config.yaml
dataset: "close-ups of made-up surfaces with and without defects"
train_examples: 101725
loss: "mse"
encoder_norm_position: "sandwich"
encoder_bias: "qkv"
encoder_parallel_block: false
decoder_width: 128
init: "kaiming_normal"
max_steps: 8700
weight_decay: 0.1
Rows from block 0 of the decoder, named by matrix and row number. Rows with one number belong to one neuron. Each number is 128 + 32 x the weight over its row's rms, rounded and kept within 0 to 255. All counts start at 0. Numbers have three digits each.
# fc1: MLP up (decoder.0.mlp.fc1.weight, 512x128), inputs 32-63
# fc2: MLP down (decoder.0.mlp.fc2.weight, 128x512, transposed), outputs 32-63
fc1.311:184097150128128089156078128096161178165099078128128140150128086084128087085113053117147128128137
fc1.312:116108095154076187193156128128165128128072120169095135123103128084128128144091154111098128082128
fc1.313:025180165102128081128106133102158128098106104128135200141128128136095080107139194105103170128091
fc1.314:147098171146108119128128105128152128141175156157060144128162056141096158177114164146157105107128
fc1.315:192216131036140100118097128104099083143171108140094085088115110097091113168150128128098109089128
fc1.316:255094078155112128149180128086136111146100142103148095102198128128113151183141134119142214171141
fc1.317:166141111186128128142112172110160162128128114105102128182104100141100190128128128117076149084099
fc1.318:036145148104113192128149074128128167168161154128091128143128151142128086162100158108160159120157
fc1.319:088146128167128128120116128128096128128128156090142097114164076128166128182072093095128111128092
fc1.320:112041128128147139145109140137099128128066082115082078128097112092146128128167128082128107165128
fc1.321:117093090103128128088138154128082128164128128085108113145092128084111128128128170128128113128128
fc1.322:128118128128128111102108128151148174154161128160099139155094096150104159165092099120128112184128
fc1.323:128128128140128151167078173151128164128181128118115128156099128181128075128143102094099109092139
fc1.324:103195176175128166118094172107107143115107101104128149097156112128114128156128128140063128128075
fc1.325:150128128128128104099128136165128184154092128128095128076086112114140128112109112078128145148148
fc1.326:128128151138109128081038153135074138128128165113138094149128105104128161121128187112077143044128
fc1.327:151128148102166119128102128085115081128100089104128047090182101128128106172122128128089089167128
fc1.328:128156189096128097083095101111062128147094088121128119090100150110094100115143149128128119152145
fc1.329:128097070128199148128080194094156128128143113089118094128100075091128128128154128138096096128128
fc1.330:106146175128128128128143087102145060128098163120145061128155131198128128124128128082189130144128
fc1.331:113107097100172100154112113128149128139094186104168149095096128153128150110151165128156106166116
fc1.332:213075128153163179064128076128114160079128161100128128168128167128128128156128146158175136077173
fc1.333:157182114092150153128159128101128128116105128128053158101084128139155167149096087128114162107075
fc1.334:164079062114172165128099160168128111096202137083128128147075164128128128150080128097104075119128
fc1.335:043070128158150128131147092128091152144140128128112128103097121176138110102047109117140148159128
fc1.336:128128170128145098142109113165072128128160160128113153128147119192144107090140128105128102128128
fc1.337:075128128128081091063052128128128143116128138128128159060142128089094128165128128075149156090145
fc1.338:147128107128162128161161079087134179056112128128114128128150128128139128168146128151041149081146
fc1.339:194122120152191113114128165128128064107128128128168163155141140140148128128128128158128103099144
fc1.340:128128093179128105194128045128161175151153139128097128161138157180158128144145114144128151093128
fc1.341:138128089080174101091128105094150130128128128110206095157106070128091150062102080108128152118128
fc1.342:128128086101101083164055128128128128144105128061140105178128128139145092153128128151106128156092
fc1.343:150068142161106089144107128072142094128128091075137090160143096128128090083081128091128128150120
fc1.344:115121095148128149128097064146196211091084141128121111140086032069128085142128096165145084165099
fc1.345:128199159128145128146173090131158128086128157105169079128128132113128110128152173128141104165065
fc1.346:152180128128164160128143072128149128128103089103128128087081128092104128128128078162181094128128
fc1.347:128158110061113128091143128096198073094128128075146128128097142128139128081128128128153141128144
fc1.348:148000157143152085085066074098112128128128128114158077128141128107153096128128080147098139087085
fc1.349:128128128128128137096157128137128128116184128101137117153128128150128107102165128128142142138173
fc1.350:165142161147114128197128099116104147141142140152109148173128080167163105207128136167194157146109
fc1.351:076106155128096093103139077162128096130128079109100118128155157128172089061069108128095028144081
fc1.352:157090099128128116170076072172162153128172128097128090128128128137128132128128104150128115128203
fc1.353:092128160255164192128172151128112128128093128162171109128128128073128128136125103128146136128134
fc1.354:214089181117213158188178128186138128128110141075128162086146099128096118128069128096110152110114
fc1.355:104128098090143106172128135166154104150128128128111128128086128103108092106106128156128128128119
fc1.356:022221176128128128115128128090113140140175128140079128128174148171168115181102128145138147128154
fc1.357:185179149121105128062128140160097140068026176115135128108109128128147128128102088180128165084128
fc1.358:153143109090159153162128102209154107107128227193114131147115209119082096128138108105110115139128
fc1.359:095131176128116072150128117148128088128163197100073128088171128092128106156128148128149062148128
fc1.360:052108113128128128175112182147179176128188149128128168095072128128128154128106102136144128069128
fc1.361:102142128059110148128077145180105128128128119128109128128103107128111163120109144105000112143119
fc1.362:128128128174145094098128128089170089098173072128166106094120128161097128098132069114095096162154
fc1.363:069178150128072128105200167138128077141179096110128094162161073158074162107148091175163165158094
fc1.364:128073139128102167192128123145108180128117128145156117154099141138171169176104128128145087176128
fc1.365:079088156164128138128128184128145091114112103084128096108128128128137128128149142133104091184046
fc1.366:128159081152163191116128128128107128139092128093153060128146176107163140167140174144138147101096
fc1.367:091142105128128128128174047090122202140128128144128099104101135128085128128085173134156119110128
fc1.368:052165128128105148128082164104109128128153151085142101169150046159128162128128179128128107110210
fc1.369:236088083060168186128128093128108103145109128120106157136182120179128055106128167128103152105167
fc1.370:164217118140075152227115103156140128128149158104141083122158141119170119180128101143128077084112
fc1.371:146128128111148150128117158102101105101071128098085096109083128128152109097145104128109153105128
fc1.372:173100169117083128183079128069152133128128108119145077087114052136162092135073103095128128043098
fc1.373:153128139128128133106128128147128085128128091083128163128128207114142081206109144071073093128128
fc1.374:093107154128153128128154128128069081128128107096128150086155128128149128095100154081128128128128
fc1.375:128090193100108128128128086158168141059156128073157095128128184091165100128095128118128177128110
fc1.376:143112128128094158101155147128128072090094138133185120128164114193128128128169113177128106128088
fc1.377:101074111113109147128147114157111151097096128128128128128209128163159103101078128098104200094073
fc1.378:154128128111160128120112162128084128128128090156141060180164079141128159066128128111106074128128
fc1.379:190204085118128128081103128136128202128161161097137128088149128175157128128035128128180128140155
fc1.380:048094080140147114134170128128155081106146147147153108244104094128167094128105128113158128128132
fc1.381:128128128194091134159128096076147092128139128152143159162106187159128150180161162128073128115128
fc1.382:178152128188221157156136128128128206083128128085107102128106128168140128154128153093128117128128
fc1.383:113105128152092186119153090108141144107105143079165128173138066128128145100132091128101141087089
fc1.384:128128128090061128149128128128091128128145128093117128170152088086117035128085140128086098102097
fc1.385:128114099128194128160046128139128085088104173075150176097154128107086128096128093128109115147111
fc1.386:128151096148077128202138065118090128122128105128114156107096088142128103128083047128164133128137
fc1.387:065212128128080163128128157062160085128168128112128185200166075089111115128128088103145128128108
fc1.388:044221196108128072128128128128128100142159106165067145118128128164120128163132083128143072128135
fc1.389:203221088174128128141159117128203109171108128114128128136152146128155128091115128140128128104099
fc1.390:128101128141146104128128121102128164128138095092128128140099173135093096091100108128128128128128
fc1.391:094132169128104054076144148108097074110128128128104128105102128128095128128128153106128128153128
fc1.392:082088118095173152128103155093137147142128104091103156184101133128079157128128105089171156074128
fc1.393:128128128128128145101086173128048141101077081135140123117089128157128146102128152112110128128148
fc1.394:173107097153162128103105087127169068114128114128172128077128083144128141107128053109128061101147
fc1.395:140166128187121148161128128099128128134128105105100128128182170090128158078116076120128147155139
fc1.396:112171155161162135173156100097110128094167156128142148100099128128111113179092106128145115083147
fc1.397:090255159128128084110030128089095081128128086159128145095128151101157109128110092092095099165109
fc1.398:142145183128115128221092117074203167128117128128106142185156128124128074078161142111128128150085
fc1.399:184140103128106128143144147121162128181160153117109128152086135084146186146077139120145097066165
fc1.400:128128111168131128176112153159106128161108180106128128128107164109128102128095128116110109140128
fc1.401:091128078128128128107128128145128128145083148050150128112105136128098091110128104128128221128128
fc1.402:025128190202128087128071094105067175195144128128079133117128118074128170128163134103154141078143
fc1.403:128145091128144118128152174176128194091128128117166173149153148154128135148115169153153139166128
fc1.404:079107071082163106103128016112155069112128159143101128192128166145157128128128147049088118090128
fc1.405:114138062141171083105143108069191144099144088099100147187202098128065105128128128128112128174100
fc1.406:128128128099128186160189137140128061069128101145117128152128128088128145177092128083145128110128
fc1.407:128103103085128160107200153128158128083128143099167063151109101153105108075128055141168069128161
fc1.408:211122145128079128132189168128093091110066128128166128144171107164091144092128128128166128128128
fc1.409:072128128128128098105106100169098128128128128101109163128089093140128146128128128091164137128108
fc1.410:128196061128128128134094128100097128122113105108214186128073176128128107077128128128094148128085
fc1.411:128128128152128096111128173128079086090093128164145072128128114128108079100203096128067182100104
fc1.412:138143080128128105128155128113172128071128110101088101080155142113128128183108128078128178128124
fc1.413:233182158177176135128172144090115087176128109128128143128105128128108084128128128114117175128120
fc1.414:141158165186128128142143183090128085083169128128128092076078081040128099151114141128046128128114
fc1.415:128159144128165169128096111128128128076134128128161081172082092128128119128141140162123075113126
fc1.416:092104108160093111166092102105151128098112128176114082200075128110159128128093105136140128128128
fc1.417:100143128064128103181140082145150102101135186118128128155128064105146128158078104128125057094101
fc1.418:128128112128128128115120128116128129072106064080088144141089128079208038128128128128095150128128
fc1.419:161158169128186128162123128143104128146071091146087128089117128092108128128164128113043138080121
fc1.420:128128144128083128179128085128115128105159161153128048099091090128180173128125180104141131057142
fc1.421:027193166148128128128128128171128128137150156107114159128073128128128128128139128099177115128048
fc1.422:128138161128128128107154074128128056128153180149128128108151106113128102128128048096139135099115
fc1.423:128128095084128128128092065106104143086114128183102154078082128093128149168128133102166113128128
fc1.424:109128105118193140080103106153159162128128128075155097143128128042159080128119087140164149073089
fc1.425:128230155095071075097039082128088081096128111172075128128128128128118124128116112112092128144097
fc1.426:220067041054139093153148151137073143144125128117157128163106115128105095128128133099128079128128
fc1.427:149077095088119093152090128082128042128115128084128130072097128128092035128132082138112128102128
fc1.428:138128128142109092128146128134128017036112147116107104120169128128137128109115128128159078079135
fc1.429:140110128128146128142128082128117137097081128128162153128101128080085153077139056139128128144172
fc1.430:038128105128110149155186111128079155077128111207197146128114173142160153113119128157154110128128
fc1.431:089165128161082115142128103174128128128104215152154092109152128141175101128111128128151102162148
fc1.432:128163173119093128093128156161164128128128128135102186155165141146153128144152167140121144175188
fc1.433:128255187128168161165157150162130128128092139150153141117109162116104128154118128135154100161090
fc1.434:128180158059101128084128100200128128119049128083128128128068090079128151183091128128157117128096
fc1.435:165112128104155146141115128091184084147128087103102128128047128155128197137128128128128109128105
fc1.436:158165140128106162154188139128128039136128170085143090123077128161095128183055113128156128064151
fc1.437:078128147177128142128102120145104054141094170128128128107104101082144058149118071133128128105111
fc1.438:128108161157144147099097176100147141128087110110162128101145077083084128128128163085154162088106
fc1.439:162091067128128085162164098119148222112158105148185128153128128116128128128094118194174086163103
fc1.440:109105128128111128146087156128128087128128128103128172119128120102082109069128128128089080112143
fc1.441:116128161121128078106112098141172101168128149112095175110121128144103177057128163128119128181114
fc1.442:106128128095108098121128106138071142114157101111117150073128142086128076152133101119128128088139
fc1.443:133112128108063119084114083145201073128128108128149141128116128087128150150089146128128153121185
fc1.444:128128174128149057139102099074128161128101128086150128128118107115154128128076128128150074128093
fc1.445:084104128094204115128128080063115099128136099106178072113128144141128158128159064128101100128063
fc1.446:128154142077155154134128083113128155156161112087128145151106111128128177061116110128111128111128
fc1.447:111091157113096102128166156075128140128154158147077157110104158100095144132112140097137128161128
fc1.448:165088128154170128164128144144146103089105106098098081080128128099128151119128078110094128128128
fc1.449:083083097143128071128119102164136128105101116128128175164082083128160172057128128148097128115128
fc1.450:116094128139177128128128108128128128088157111062107159173106128087128104120100152133136128128128
fc1.451:046128064128128128188175147151111128115114128161141128160165092128168123155128128118175137128128
fc1.452:195112128149128189148233116128149099144099143180150102106143128152106128179112151143114071184128
fc1.453:152128146206202200255163145074107152128128145128085161128154103103128116166128089145128134128093
fc1.454:128130128128169117128128161155185128105128128115128128128128140128144128128128038142099094128128
fc1.455:221065128128128117179128160156128128094128103092099128128149128128128148113080128128062128128163
fc1.456:218156106164189101154128064088152128087147128078163107171180188141091114124113108141086128170112
fc1.457:128109032088161128128074108092104113128128154075128121181100098128128148141109128128079136116000
fc1.458:079087142128087078111128118087145128128128151083144128150128102128099148084103152104097131128161
fc1.459:178094115157115146128128066128105103128136128140170111128128171168098128186148107128128115128099
fc1.460:128128096118153128095078146136123132153098083110184128194100191164105080114128128100157128160128
fc1.461:151087107128128190175128162189128183106117090116087154149074116162128141149128128176100150128155
fc1.462:128150137146128171110107148103153157128149164128053128128149128128151128064119128099128128054128
fc1.463:084100146128104151128101161128112128106101108115153149143149128134128128128128083151108138128142
fc1.464:176110063128104170163128128095128128128128128095107128072128128153158128158128087152128152128128
fc1.465:205173083108153159096080115128128093128116128164084128160115094141052156114128136161153145149168
fc1.466:223109141188128109128141153128149128128105128106135139139109177135128128168171074153150093170128
fc1.467:049105188147128071113084099150074093128138128138128103128128160128086128162128128141138156128128
fc1.468:083113192176109104128160146138161154142152108128147079150104097137128128148128105159137128141128
fc1.469:138071160154128128147128128133155128128077108172132128117104128096128149128128128128128189173128
fc1.470:128128100104128103092112128128128105060086128070071128161090128102128128158128128078128186136084
fc1.471:100170128161151173090128111099114069102099152128120128067097128094119074121097138098113078136128
fc1.472:104104128128083140128114054128154128128114145128112128128075142072128128176194140128109094162141
fc1.473:067128089128128128140172151142128130110131128092088149113092128128153159049128146084128163128174
fc1.474:108163128209128215180149078196128165128163161157171112153139153104118140168128151128108150149128
fc1.475:128128146119186128157128097102128128112084149113117109092138128128128182088166164104128139150108
fc1.476:128144095112105128153128128128057159087120128054092128077078128128093102128083128106088099128128
fc1.477:113179152128154104160141194128080091097149153157167128145090095128128128110102117067083169096175
fc1.478:128081101138089180177093128128128128109128128128128154128088126128128128128085128128084128097143
fc1.479:159142116097078135128128164128128128128079128128128128085128073071128128128112164128128128092128
fc1.480:167128162128117075128183128068151128128101128087128128146128128170097147118100098128101128140128
fc2.311:159143168091128128154147051145092164151128108128183113108128128092159128168109135065128155111090
fc2.312:150128128154109116128106142079139140128140128079128121128175141116128146108142148128128128128074
fc2.313:000110128139128160128128181104128095160114128119138170131104165128083128128165128161162133116119
fc2.314:128128153161147172142100157128166109088091094112048128036095075092075128132108090134105074141100
fc2.315:111183086094094106092114139074150139148146126151137180170183113154152158141178128140156157157171
fc2.316:226143100106123145176092096195145128108151088128137136139138097095093097128101150155137036128128
fc2.317:101128140107128128128128049152116115147160155128061069105128128138128091089077128141161061139149
fc2.318:142115161165128128092077145128167128128128108094094087024092101101128128099128144113122109098128
fc2.319:128128128185128128128094142103170128089128183128086128058149128176128094128128162090128081115128
fc2.320:061064128128152207128217129128145128111081128175128128128128169128129152128128112128169128151190
fc2.321:091057128160139128128134128111128128128128098176171154148167140124128128110152151186118165165128
fc2.322:144115128201164087091072095092169032128076128106128070070137128148128080128139097188128109158066
fc2.323:172128128160145047128169128214122128069128157128128138062128061120144128145128177128128101164126
fc2.324:128188192201209128173157153145069177174128101168128110142128128140128155128101128075103142142176
fc2.325:128128134102128128104128144119128128175109133157137136168128164128151157142151156128154128178128
fc2.326:162164223091128094140128128186128128098178128128155164157091128101106094128151095128091099141128
fc2.327:153128128136128176190124096109128155071155114140128120186128146075161158169084097171104128128099
fc2.328:093174148154089119096103151128177142156139148138138139128128161155142147140147156161143156166092
fc2.329:128144095174128161127186139168128153128111100116158117098128176121090125116128119091109074099162
fc2.330:128075177118160149195116128085128128089128093092128100120128117128128128071128209121109133128128
fc2.331:153103128171128080152095176112128128174128142128128096038161150151079128091128119128128092128158
fc2.332:142128128094114135141099092184145138128156073160128074058128128162088089051091129144158128148086
fc2.333:169175128150086119128136170141128094128128128183116128128128198146158088095128087121128188176174
fc2.334:157085128138152154156098128114156143187128095128128066135190173156041089078152194164210123128054
fc2.335:057178255160128109062090145128163091089128142097065128072189128128111146128128155128156128144128
fc2.336:099157122128101114106161128080168146128068175149083154070144128173154128140119128156128112094104
fc2.337:067111139128017068048128119098128128169128152124100128125158182174123158128156111170180161139099
fc2.338:161134128123150111081128128162054149128166128128147168173077095128180112151111140128089132077158
fc2.339:154126101128095128157101158128128128168152110173124093128209128128099094116147128171168169160128
fc2.340:142128160128160165139085102110111091152144128100086128043108102080089101128061128139087128128100
fc2.341:150128172128156128128088128128102128092128128036072119128128182057131110128128135128126128086103
fc2.342:143134121075063130057088128095128128128198128128142128128128163097183156119110128099112187172094
fc2.343:185102128094155154112101128127062161081138095128161108169110128128128102077097185128156142154081
fc2.344:128128106121128142110116199158126128124148077168141187128153128137123202104128082148078128055156
fc2.345:046165128128128085128138080102131112128064128100128166105085128098096128098144128156128128128018
fc2.346:156199128128128197130209158173099128148124128151128118128128168108199209128128128113196128128171
fc2.347:089221208128128128103059129128128128128128175128169128182097094128137189128158117081061148113128
fc2.348:227087081128128141128093150126173128128128128128148121117194128128125092142103128109114128157128
fc2.349:091150118156149120141090128109163110171137128149115097068151102162080128128166128191165101147089
fc2.350:115105150106128118118128083100128099116133094128092088065070105160095096088128160138128078096062
fc2.351:069117099125153128137183179137082130128128078113128109062096137128128106152153155128147128106131
fc2.352:128128144154147114128115128116105077151094067078132109069106087141128092082141151186147098180057
fc2.353:075181128072074094069128082100128154128088094138128140128087144128092128118112099157179128119084
fc2.354:141117093174210161185215176155128100118128087128169163128128089103180140107147128116123128128146
fc2.355:122128128174116145112088114127128095102128128128110157111126128128128096139182085149128128128085
fc2.356:005148148211152101154103165130128128093068148163135128081124094114128113110148106091128128097128
fc2.357:179176107128162116125128083149128101173196097110077147124086121134074128128128128109128042068103
fc2.358:154127128129164065141122090094090178078128136104114153151098096093128096156128110100100094146166
fc2.359:080128155128046065128139164128128128129128156128141128114161128117149118144128115170106128093159
fc2.360:128167128190128099142128049106126179128128101128128140102128151128128177128128128128128119192063
fc2.361:128114105106041103068065082088174203128134162075174152062128151128149147128168090191124161128182
fc2.362:177104153085128122128145094215081150107182128128128102178092176064181166143128094128126167086128
fc2.363:128054113128171185128174128128119128085162128158128135128065115107112128086110128128088043060128
fc2.364:128146110121128109128128128099140100139150108104128092064171090111047061135128154150150092162085
fc2.365:122076128128169194065200095128165128185174152180128128128138173170128181162128100128133077128129
fc2.366:165099190128111166128185070102168101185090119128104128128165147128082163147098135128094128128128
fc2.367:149128149019128128128128128128128128080176128166171128094081170203129179128128114081092128158177
fc2.368:123146208200148123128145128121147076143108171145104128089110104128131105096114128128152128096128
fc2.369:136070031083159177212171186108128171128128142128204131128128151128169128128126190115096154166133
fc2.370:128178187186083128128071091128128083120128142156094114106100120102095143105140094183150103128000
fc2.371:128115069094086128128128179116085091184128087157144128096177128128128128101124141118175135128128
fc2.372:166226128103161155128186189168047128123128128128128128216070138081084171147138162128097077128128
fc2.373:128128128087128128150128111077064128128128128128088091128103160128128093075128128119126071077104
fc2.374:151137128136128136134128128114115128107182153057179128161102147054129166183109091172086142128151
fc2.375:061143128094154128116123128128128083128128136128098156128085082106128128128167128122117059099128
fc2.376:112128128098154128128162128068128183128151128112170212116140166128097162111114128112104074128154
fc2.377:114179128179162149128128058154104147134101154114096097070128128156075058178128135128128128142128
fc2.378:128145128111173153128128078128171128043136128091133106128147128128084086122076166062128128087128
fc2.379:216149128128148158184081128151128068157135085137073103139128099065098065128113117128118152137028
fc2.380:089156201205130079048064148066107128152069128123130168128183101128141162191129082128080167128068
fc2.381:164099128089156105128128128179097117109141148067128103199064117059156162157128098112113128103172
fc2.382:147128163212235200218207149128163128165107128132128128128148144150128128128128114128128105151128
fc2.383:095098140128110149128128109108128151171144128148100054128128128128128074081128154148172059084172
fc2.384:084128189137087143128051104128128128128060182162128128128128153063120086128232128094153095128140
fc2.385:139098179128118128101085128128165128142086090128167128117111106176128128179181129155163197110058
fc2.386:180149128175128167128128119161188091182128153110128104128151176128128145128082128114167042144152
fc2.387:075187158128074081128130155101081141096105128128097154085093128128128138099104110165094152110079
fc2.388:028158172150140113077128077128118117128060128128151128128117128105143128113113074138115142090076
fc2.389:170186056128068103151128090150132134128087128150128128127128174118113167128128128197107152093063
fc2.390:128128100096135128128086139126128089128128093128162110082142095113128128128166109128128128154082
fc2.391:056128147167056065128057156076171134128180153128128128075157114128155144140158117128127128097098
fc2.392:120128173128143128128169072128128105092128129128091155099192128124157091128069154128105084085128
fc2.393:092099094128087142128157162128106104128128128200078153128182128128104099076143128110170119160181
fc2.394:128052113128198160128190223128096128128154093080158079128108128119088128138089168108128147148104
fc2.395:133128087128124151165104138184162103107128167121128096078128167144087099128091130128159099187102
fc2.396:128128099123161128128128116128128156154128128090162128124128105072111103141109128128128106183087
fc2.397:074212128201123106128145086128137128150081183160092141158128115128080141101128108128171142183151
fc2.398:159148096120192154184125100179095128141128128128128158163095128100128151128128136089068175096175
fc2.399:153139128137128157098098128134133111097128138114128128104146101128060085100139132128135095082070
fc2.400:141128112128167106087128095159128128061128080143114055128128128128108128128098165128175128128128
fc2.401:128128169142127144148099113163141158128118078178182147128149153118190204128128083082068128075110
fc2.402:000182178125128132066128098067154128128118128128128128128125161128144151090165113102102131128128
fc2.403:128135128165147116105113097077102098097128128128071066082094145106076069105072092151140100128128
fc2.404:161185189182118166194116152081128153095109112115110106056098126096082090092128128157057085128128
fc2.405:163128119113141128191128128152064160087159128142141158150060099090132120128158180132102142133078
fc2.406:153128128128128155150126106128128106195128174109090150069163173128128126105098144134146109128128
fc2.407:167128128128170118085150172147144128140128128128091053128144085106128083096128157054137102128128
fc2.408:150078100072157212199096121128151128107181128088157104177128127128164128128128148128180075128128
fc2.409:049173128128133128128128128128128067093077104124114182091128128128114196161128128115162128128099
fc2.410:149184198145067128128093068108160087128099128128128142045139128128146102128140128151143088161045
fc2.411:140171128037120148173163085208128128095146128071139162180128128075119122156116128128128081128154
fc2.412:165151128106104128148159113128055143113128146088128169182128090098128128102105105128063149128170
fc2.413:213128204120206128110117128187128128128128097085133128136117128128128128128101117119147106128128
fc2.414:128128128128193100136071112080115117155055128121107074128167128168102147143106128156128108130078
fc2.415:129128128128110075084146107128126143173128128128128141075128190128128128119129100086128128111094
fc2.416:128059051128128171198128184126122076106067074092090065072103124128070128093154128128128128128087
fc2.417:117061082108058156128167121165103128103183102126128181167128123169159128214178154150088162128148
fc2.418:128158157105073119089081127067128114097128165128128167116078137158128132128142108103108128091132
fc2.419:143148169178128169120128144161152165154142128128111128180159132128128077128155085126154128128128
fc2.420:148135126128133159128159128156079154066171158128177146162048092128157153149128128088102110128178
fc2.421:060207199168128102146140165083128069128046152128128183147128128110128128138169128084196128134093
fc2.422:150168128164171115109181104128142068163100128166152089127128168128078118128182101186128128128128
fc2.423:128128128112065128071058128086182106128128128128128147128178180128070128150157086128128128128128
fc2.424:119128118114096143080096111183083128153184111087174111170086128140115208152138128106098163086209
fc2.425:081204165125054097059089130072135128181128115116128125148168150160164126101196135167181169156109
fc2.426:152056000049091128128128154128150128164147140128143083109162128157128128102217128137170128156146
fc2.427:128128052088089066097116174107128117128167130128128151146138077128169156112128128177151128125128
fc2.428:167128173212128128083128065128084163129154128128169128128065084128183109103094089090118095110128
fc2.429:128138128128119178160128165099128128115125128093087126184131128146119101128128168080128128128138
fc2.430:128119199128105159160115128132128099117119083114106128040108128137093128089049128144128077105128
fc2.431:105109115112128146137095089093111070098095128128128090128094128116073071146077128158141140070063
fc2.432:108162132148153110128130079147100128110049090128091128128114090069097135141080128128176097113025
fc2.433:125229051128055097097100086143103124136104128135132140162128128138128128125148111166144182143128
fc2.434:128154102093128101113128172076128151163128155076185118151128181128128234090128157128168219128103
fc2.435:136128113128114175172082089160179128139142166103128128105110128102060040149114087171087095163152
fc2.436:128197168067111128128076128157168165128128121161125145171121156081175119128128128128083113130216
fc2.437:163125174051128072128148109156091156090103146166183183159077170112113141135175143054093181103128
fc2.438:128160128070128065164138128128128145054112128086128127247054148086178176128128073128128154128171
fc2.439:158128122128150174119128128112135128161128094103128080063110128128064094134152116113134052106128
fc2.440:128104111128128148107170128128141141147131154119147105138115108140128128107122128091128150087160
fc2.441:101167128128120173128137179110110128085073115085099162128117120108162128171175103128128128128083
fc2.442:103128128129067128078128136128135146188128128187128128091162128176131090128160128174139143153105
fc2.443:140146128191189163208146139128146092062114042128097128128128099089091128109099128128091100128053
fc2.444:110159128128164128125213128128090133128103128128067128149128114083145134144150167128128172143068
fc2.445:107100166130170128128128137128064188068128142091208202136128148128128113113083128100128128094176
fc2.446:128146128119128123122095086128155128128176128145136128131105153128128128128128141150108128117167
fc2.447:137082137108093078128128169100101091173128128128112085121146128086128128123128152128183096108107
fc2.448:132153157156142149128158164089151128124133076145102117152161128167128128106113128128167128128128
fc2.449:140128172128128091161086074103151128128081128125135140095158155080128128179102128166086141128084
fc2.450:145128128135130128149150135162176128128109128086128139133111128102074047090088091109128146063169
fc2.451:132081212212143138096086193128094128128153088054128075137134190184128159098122128163162128150130
fc2.452:128107112121123062144098065079176059110087117128111091087117128160089084081080147159128138136048
fc2.453:095131065064040068085079096078114110128128128149108128096128103128128146090082136169128151108089
fc2.454:128128148163105128128059128149128099128128076128082145128069128064114105158150128171128179112041
fc2.455:134128034128128163092128215128128103205128147114099128128118128175074128102128145162152118128164
fc2.456:188128120128128135157135148162128099128128150113148067092128094128128075160124205116138128214089
fc2.457:128098070017090130165169143163128128072139128101110128106128138034128086128153128148108128128128
fc2.458:068037056092128128128122192087150099145090128104075098073142188128110107141152160128183128128189
fc2.459:097079100099120128153184113126128121181154115105174093128171104149128128128162148133128077128128
fc2.460:143083165134128128106096128141123162154192118128156128225067146073128189128128105128111163130170
fc2.461:179151166152157118139112154110081128087128105108095088063108136096093090086073187093094128128093
fc2.462:187179128113128128162159128179069128088128128188197128210099101025128128108110128141070107089146
fc2.463:084121101165115128145102128128187109167146141101151090073151175152128083128175097141128153128115
fc2.464:175128128113122131151095103123158094167128080076128128072128089109075097100115153128084087112087
fc2.465:187166082040151109128128106176123083128160128119052128094128128128089128128128128101101102093076
fc2.466:195068112128128128165128135180157075128113143085105072070154042149105111128145161147138160128086
fc2.467:037083136134128164163073163102182128094099128098128096056196159128147080118118180123144111128090
fc2.468:103128146128151163140074128089116126128106128069113101128079128112103085128099128097128069128147
fc2.469:128111100144128158192142128128206084140104118128163097128200103137110099128106118128128128165050
fc2.470:128128143069143136128163163128107090102107128128095160078128047101064080090116128089117128068100
fc2.471:128117128128128107128161130195128121159144119100147128156093191088067132159150104128080080073183
fc2.472:169128182191162104128128128128144053146096128128128096097083128141099128070077078114141128109084
fc2.473:094128237128128128068069128066081128147128115137128107128135160122097143083159128105170121128128
fc2.474:099176112156091128128080123107197136120069081110040128064132147098043078111128141154152099159077
fc2.475:086151079128092121108191128114174134128181155150169128105155139128104128102107128163128128134180
fc2.476:164070103128134128187128096128176201113190121165188183214128128159181128149128128119128128173215
fc2.477:128156212193199131147128128126062117060180114136078079120128124094180128128128128147097073118128
fc2.478:128107143170128156128128123112140165190128154152086148128158165128128142108130142128158178181128
fc2.479:146105088134128097128128128118180101128103128164128128128195128186143128128139177176173175176088
fc2.480:128170167148128128197152117150162083083083128043140128128128063128178134100151108128128171058128